Weights of a small image embedding model: activation hardswish.
Rows from block 2, named by matrix and row number. Rows with one number belong to one channel. Each number is 500 + 40 x the weight over its row's rms, rounded and kept within 0 to 999. All counts start at 0. Numbers have three digits each. After the name is the row's rms in percent of the matrix's.
# convs0: expand 5x5 conv (model.blocks.2.convs.0.weight, 120x40x5x5), inputs 0-2, a 5x5 kernel for each
# convs1: project pointwise conv (model.blocks.2.convs.1.weight, 40x120x1x1, transposed), outputs 0-39
convs0.14 071:456517499548548458515498516538529501572470499516515536558506562513539539488452451600508487434497571526507462540575573546502536522495498530458463486507482466471493479506461415462494449475455479461459448510444475538435483484484
convs1.14 032:500440563504534472551509486475485454417519557488445524524518467507520503452470500492587561536459490486423484479429492551
convs0.15 081:507515497471458496446447453545521426419486468498476469519459485467481474470505436516463501512516518500444470468477486459549487509483507511508518478494563549547499521517496538478492546530553508535564545550573554513541500447551
convs1.15 051:546505466540518495468533490418445528409513563522496543490520405491488415531529445460483462446490459496476509492493519495
convs0.16 108:563504490523507520516513465436487437504554534525539453423464512533526479534432467526489453505491486542538467537448413485419476557557510502479422394422510424443487537527545471451451537593674578492510442378403480499553535523489
convs1.16 082:422533515467546477508488489479455514466539501544491493505497499481471489469561498503415562525547596476471556508579548445
convs0.17 093:491537498539537491496473516504528544436437526479514500452483517486520478445500554525493566568447392409472446414410457444527505446515526496536483515497537522511517502495541508472447445468496509487478442520523522545511523515544
convs1.17 071:498567458489549487481524545465448448502498514511523504507441467577493401500434439455574470474543447487501537489522497509
convs0.18 130:495495507493454494537496510451491481446502461563487459459491519456433445474516492455440447511513455459526516438340508544442456513626514501486531522514498474479524542475428495481446524582560458499553548489481517541538525486523
convs1.18 145:482511514508532512465456484514471565490484486414495448494530498482479457556571417520484457502498576539456503419559457514
convs0.19 075:508463494499482552467486518530499430417531516531457464463532439509546488478553480515478475446448478491494538487519466511481439465492457524436479522489562568560531539535560508510569509557540525547534575573520506501504538497551
convs1.19 047:544491500486458492526509475427442482439567511498511469522472497521508425557508481439478487513389436500536551464495528456
convs0.20 126:489499530501511508452500537515497447437519550513492427473543501542507485513516467422448445471538535428456463510697564444457408521591511506459431488551486504475503528468549507430483415464611465461523414480527451510516488466499
convs1.20 120:498517486480549408539563567486487476528443418526504501454514502462473455476508472445450487478405458521494505500494440471
convs0.21 111:493478498514520508506526512545524505444431520491438479520483491478468545576478525424479526436464490543472447469539574443516547532510503529535500493503537535493500548513463399435497458393380498543495505495526528500511469483461
convs1.21 125:484485496498495537504471481490491567563520391504468427513487444518493449457548447505469536506574555548466493430511501470
convs0.22 070:451468467498510503441502508527406521477464470483454490477453529466460437475505543520525488429538454457430490472542517459470467434480483490533511482471463504556571533487552533523567561524481494535546526539541555480549531610530
convs1.22 041:570517480527450467487531490452453498436537538511497488494464425478495423505507465437523521465477426459476585492510534442
convs0.23 113:488450485476535457411360440513557456360414538543530423429527547539462460503537496502489510531499583539534514578585530474456456548554471448435521464435543507512590553494510500544589412468530527455464446427451411470514537540513
convs1.23 135:474500475434484551492478482511442498484529454556482487486479544528453465464554562516494478636482535495521495480430553493
convs0.24 084:446475443450556457501531450490489521494450463479446505493521563494458480513512520443529513498509524570523506497537530556490516516592532435479491570563496502547469493530506544541556509528545576526481552518573519529548599615537
convs1.24 054:533488471554516441503497508453528456477478550476525510483476512491472519512551456393471485474523447399530544484542470422
convs0.25 120:501525482487446471563500584520439435411573466549523446513456483495495486493449504496476568456552426491598434565453451577399520535403504514503492496520485444480492508556486473485494545501490461446510414495498477506458441510578
convs1.25 129:518440565517546533482567495505471540531531500493466460474484474515507527468501472499423507523477409498564542460568542418
convs0.26 097:578419468498499495538563494450451521573492425504511512454443557488490490476472463488501543456428509390452500454461446535558492476510484481438433479467479520429564564539507468562476555570503500485505489442448537545480555495556
convs1.26 076:509526485449421507452450434445544556528536475455509495486531438445571463488498493511443496484432467515552486477444515533
convs0.27 117:483460533554456509487471560528480505398492502496548461526522489489504448525524523448436443518507571515453506453470630552544517356476495500566524522485474486511473480459429535485433523421429475437549569544533490486473526563545
convs1.27 103:535558548528507488527519493518500521569461414524513487432533518476443491492478482442505458526561548519440507532584536442
convs0.28 086:504499466550493516552500500521484546533460497526500549468482491479510551491466523497424384541467516549458537464493560489535504465469499576523482520582577496482456472606521526493551521474448493531474496440469525500463555553574
convs1.28 064:493493517443485516521465579474461467520486464484517510502468460523546436537404488389548509475476471534513500458464530436
convs0.29 110:550503463452481525491473498513509498468497499531517422451511512496412451481473481520528531513510484483475475510483469491518527532505465486488493472477499474486430408475430439402410467423454443424445399442477452476468480484487
convs1.29 136:570539521473479497490517489538514505540518486479469452464436515465542475519505478502482561411546473544457519489445522377
convs0.30 095:553487536530524485515557563549470524517473543471554538514507484471481569524503508500451475479468486457523536468472514492467417466516512554558569516572461525531503510491523484522520483497402412397502533405498526525602520523552
convs1.30 066:465560431454466539491464532508501538523469560457439492427532441514514431486479488428514454488542525431511496493513554466
convs0.31 093:494505473537502470505486509555490485422513518513492509430447538514461532502506481463503432478509506539539502442519475430540536462480478459469539494452461402427503538474491494466440531427460494488487521445491525476445514481499
convs1.31 069:493549542533511481515499502519512424437478528520457549502516404522435480505493556526530515480571462406510555486552492483
convs0.32 070:529509482498458534536546528483523504481515516518488488484502503495498485516529515478470443482538449522497476517456538540535512468526517491522547568502475460478430491520477490489468571483529548562480531512499485457436505521489
convs1.32 033:441521455462455519489424438470485527493481513504534455464481548524478603526535513443466481460533484434506528449498524429
convs0.33 064:519508521527543498518472490539513545467477525483475511504454493496527491477492492510523536494469518521497570519547502516495565528482448491515505437511516562493478482522569499520525467570564564523491494507493533536535487549656
convs1.33 033:466493418539451483533500494494470428479478490476512520522483443524481437437448435442555444477479479485438578470494520481
convs0.34 070:472510510495536521543501452503526500562564531550509544613515535521489506496539558526521549488522541570477493481517549496525493519474518506542496527541433560499451429538496444493510574540501505497524516604472485594572575495419
convs1.34 030:484512441464504499498484623460477519442463533514459520528480542489454511408466546461572512515536527516447512506502495443
convs0.35 133:506570481457479523442477506495498439601506502476496468455497477501450494527515515546492486518498418498475487411501620520484542615481481490503468442493471445486502463486559566458467542539350381488443412419455501493523534538507
convs1.35 160:497482565565544505534442481529539531459512445439526486504494527458431456518545470484499489501573459528485528454528479603
convs0.36 068:517547527560542509550441519558468563525487577490571517537486476498542526507470513561505513461441521497568539411525520499505487510515500506553490452441492556526515560525432488531478520479534598530442565562479482518493531450546
convs1.36 031:427558435498491523533485498494459460459501514529476505525490438496453492464431506458518467471551449450442583471570533470
convs0.37 126:517534502486480536526541493501490426368448451468446505489489502513491517523445445434486492511551587557510499513535473504510501432409482501518542472498511530544523530549601534518520439408447399456501525502481470491442486530466
convs1.37 179:534510548492518444482527522499490466448537493444585556565448511520510481543442490496468441496585566451492508553501466473
convs0.38 060:487535480505588519516508452490602548534485444553557520509514555543487508469570462596562493585496558546522532470532505492583530418520504522541497538545506487537488458462480436465509422490444412551476472499463482561513518529514
convs1.38 026:459493448497507462493446580434460475437479528507518524519464470534437487482471492475542466505513501445491514410467501397
convs0.39 111:466495477473471475479533510478469471543510507468461477553502497531458509510521537524541514479543500467389513536572451452560530574465538536498529482529472497467465505486468420540572422443451523543435490480511505465557540478529
convs1.39 144:486469530467511490498544477601473470490464541445481464527538525465434476538536406520580522514488560511539465487541472464
convs0.40 064:555509527527509514515546537459591471507524484564474491476491485486495497463544607566486487527572562577555501506479499548475416459509508523490448534584542483546490463521548578538528489465525488527529504511469554511501555557550
convs1.40 027:455498458476479492468495545469513501456459549474552507493474453492489518513434513418494449433582546457513475419494463437
convs0.41 123:504455452474471478365441537475451425572570534477468555514496495513546514489520577578504526467516484469465496494454493448518545467460522507491476482527462451465455470467556563446516527581530551508516491477480499570507465516548
convs1.41 178:457468475549532497477440476499546507513555502480458524470506495491578488467455523453491551434451582477499479468550600519
convs0.42 092:478568501466541517569579529491540533504467484506489468465529515497551473514534535519500563505517504466497505519516502485532591551502514479487552435460567493503497424481465587508509537502563535525485502517528498494509446469463
convs1.42 064:486528406496475537466520481572486445555465486482462593493507502530496438429458480518510455552496477486513552506437499547
convs0.43 102:508517504452440517539585503461466446496524447437438456477434465501471457489513523476518602545515492599555563497509594579546474435513559516505474543484461513504522584466550514527597468492450477510513521502446496519495482538577
convs1.43 100:511449487536408518492489412431449518483498545503478539507488455458575496472442487520490534487466509527559560475486524571
convs0.44 075:458414564525525469541516575567488543561572576514497531545569534476481433544489546501576533489586593565487493556551554542498457514495526531510516511466504530545534590528485503504513442494496504537545507510493497458453522502509
convs1.44 037:509434507432484463492570539466507547480482562429461499464481584509445504553496518473486516511512544540527451512438440542
convs0.45 123:526525468501519486438467500494493499550521506524453435522519471498518488508502513445429496491549543498469484488393470545480528558536523530451363454469505540566471438448400439559536599594496462522438510500472478515489435508518
convs1.45 160:505525430428405466475502452520489510449541508462488514545506508503475454516500510502445526541404580523475507521560527463
convs0.46 111:523533575547527490481432452511487468393425478507511546537495546499515479467508460422453469501588615587528506534514544496450451411451452496534508530506479494505476454480392431454483512499552518469543540530556523473468473481535
convs1.46 123:468495634492475517536529551442483475520456481519489477500476536477500477505459497440481521468620495460442478518530501514
convs0.47 129:525511485447480544503506524500486475469518500496509500518536512501453486510511470449444475521509556511458556469489592475460465447535431455501525521426496499533561537509449416487525558555451388526501470521436487538467449520461
convs1.47 154:545463493529564597517480484469456475515505444524452525461486527537485551568450512555537493520441568431477512538523527501
convs0.48 101:392511495510495437532527532537541486481504540510518435489561472502537472484540546534552542476455402442472462554569543549463461492545499546537535549511479462444482488538544501498473435508535477496539562567516469530501486518555
convs1.48 092:524499426429472417471540580496516465487540607468486486511519461547452509545509546476455523529498441513517490490524524486
convs0.49 098:495490500474495509507534467471529475497478505528452526505506449429462520544503419433431437469451473383442515596486422420461524469432483522491514444489427530510513472458531520514508484516497503451433530459453476465458512461478
convs1.49 116:527571465506509488468428540526525455500458510490441460494525542462580539433505544601484489553529458551507514502529508479
convs0.50 127:473474488476455494453445473492504540517495461476475524522496476486461481499499572573488517430403459486470430392350374446500528512454478478465495483475525512528495481419404431449518527534454453521438526591509487487482526514513
convs1.50 152:489597524475416420486523436536494465507515470469497527509459530520435470442447480477452531508506560467519465489527531446
convs0.51 122:465535581513480452574520447505467477428484527516497386446485519497577550484482457522468411549523535424434511556624514514458483584514454562553508463433534510453441437473403462565510524456531530498531479492447416476461472490490
convs1.51 138:489463487395464514490543458582467521492484501521475554487521423537504542409508547565424507522517499495490513509463475490
convs0.52 119:478438500545528547447392496540482453579584520534488470523507472493530518489466512535472485440500516492440540509415445473457539613573517498445443479512492459463493499490512501452454550660612514451494435440490553532472434456484
convs1.52 110:399520528540479433511486547489446450491469430431498501493455488488596495471464505421477554496487511468478494492484506539
convs0.53 061:477532522523531502477517498455548509511457461501494485486447542522535536472506494520529498481556567545477494498509482518516558576475463541476462524457547484500484498536575474497529486581545502550577493491516487509535520559581
convs1.53 033:544499512482544472515544489462452472465465523507503506522456520495538375504410456450529416471454477510540538529476472496
convs0.54 059:473540494475533481525477516495460503441513513380451517501530526472506493526505470521535499560511517555530518505524460492512551489512486529534518531567473490498517552487515536477516507520520493491506468502459506484508548449530
convs1.54 029:526517515496451452540468437410488500517522563478457484532543445510528463493523532537470435426502485492515578511551568499
convs0.55 063:477470492514561505509484549525526474448553560573492514504525518561544504515499516485458511552505489514498547549536512475544445487540506543465570549517420519513498560471491475442483533520436449457485547467491512402509477461434
convs1.55 031:547468514445459470501467445474435518499477558468527464421479482479522409506500439445518486511447508474572542532451509466
convs0.56 073:545477548552485533509550521544484505437481532498527463513498614484486504570566557477521492476434485492554478539455495507470578456465539494514481485526527484513494509533507477451533502515523524485498502543543474657479478536517
convs1.56 043:584549512469445464486488575495477443456535525509492452547477522544481484511465512470503421510542525537568559552476446523
convs0.57 074:554472517423457525467471495506453519484452528494497475462524428496476457509480487507590598439492510495449470447476559448472476449462409521514561620504513536541529528508491482506473529474425554548496529612486501539465530677542
convs1.57 049:512574513509515514514517434430464489449469515502457473548502500524491434487486578475446456430530418465520544534557488505
convs0.58 074:495483589473514480539511529540582583461568469479474512515509497492444473502540516468484522466495532491457556500492498503491434453489487518522500562568477530477504511465451482547518469474565508508496455470429512514521534505509
convs1.58 041:542474520468438484470560421476508494502528524488455450484518499510546474461509516543433505498464446457582584505453492569
convs0.59 074:551489516513564529519543599585468562537544534485491539503577562517510500522458537511591545532556519564574463497496508575572485403512479471488529507546567516518454516500510487512520546485482495508468481499486500492551518549536
convs1.59 045:459527485482606446463507502487485484497475520531503486516459485506517479626477526473469396474560467509505515513562515502
convs0.60 118:534504539458501514529507503475462501508508497487506595453525500507519480520495509556494548460513507478511453502497533498474420475485506495470518482478503520461499521504483560531508482554513563485519525528530410514492543482532
convs1.60 109:479523479475464580484540495491457544452518448479534500512467475519525443508481479499466480491421467474646476550499480512
convs0.61 095:489513535552511549473489552564500500441482515487511490519514535517473583564473555525491513446555478449484520497435451566488469412488464532520483547537463503499489470468562413490481478525441493489503487484540495517581578633514
convs1.61 074:498527522485458544490475534521471479469472504444479487425474442521533469500517461423529409495513521463613486502538563500
convs0.62 086:496498471503477486545512523454502452453485507547494542492522538517522448483453509523520499569524547567500485488497469460520488502507523503468560555519501519500584509494507552565545460498524507509493558600529551486434541495499
convs1.62 042:481508497504497527487557525452449493404523520473512424574520520491471499473410485442447442483548520561491496535503444502
convs0.63 081:445455521504513560543593520489475536540537564447505494502461477498521551515592516492410468426474515479492529491587485487481464503494505557507441475575546519521503504550536572524536506458567531468482451503461535462488494501561
convs1.63 050:423472488428476548510490551530507521540477465459503442482485482542539495455433445413541532482503521508451494512442427516
convs0.64 121:509506505492514502517542444477493483533481488508468509499498455490493505526480498497457483482485494501518507498577532540506488517514525527498520477439476488468510527425433514518522465364349547505512498401437516506545538511490
convs1.64 144:494537498502520509480594465463468465560447513450501540520517470433456583535453509503523502573470538455450505491434493542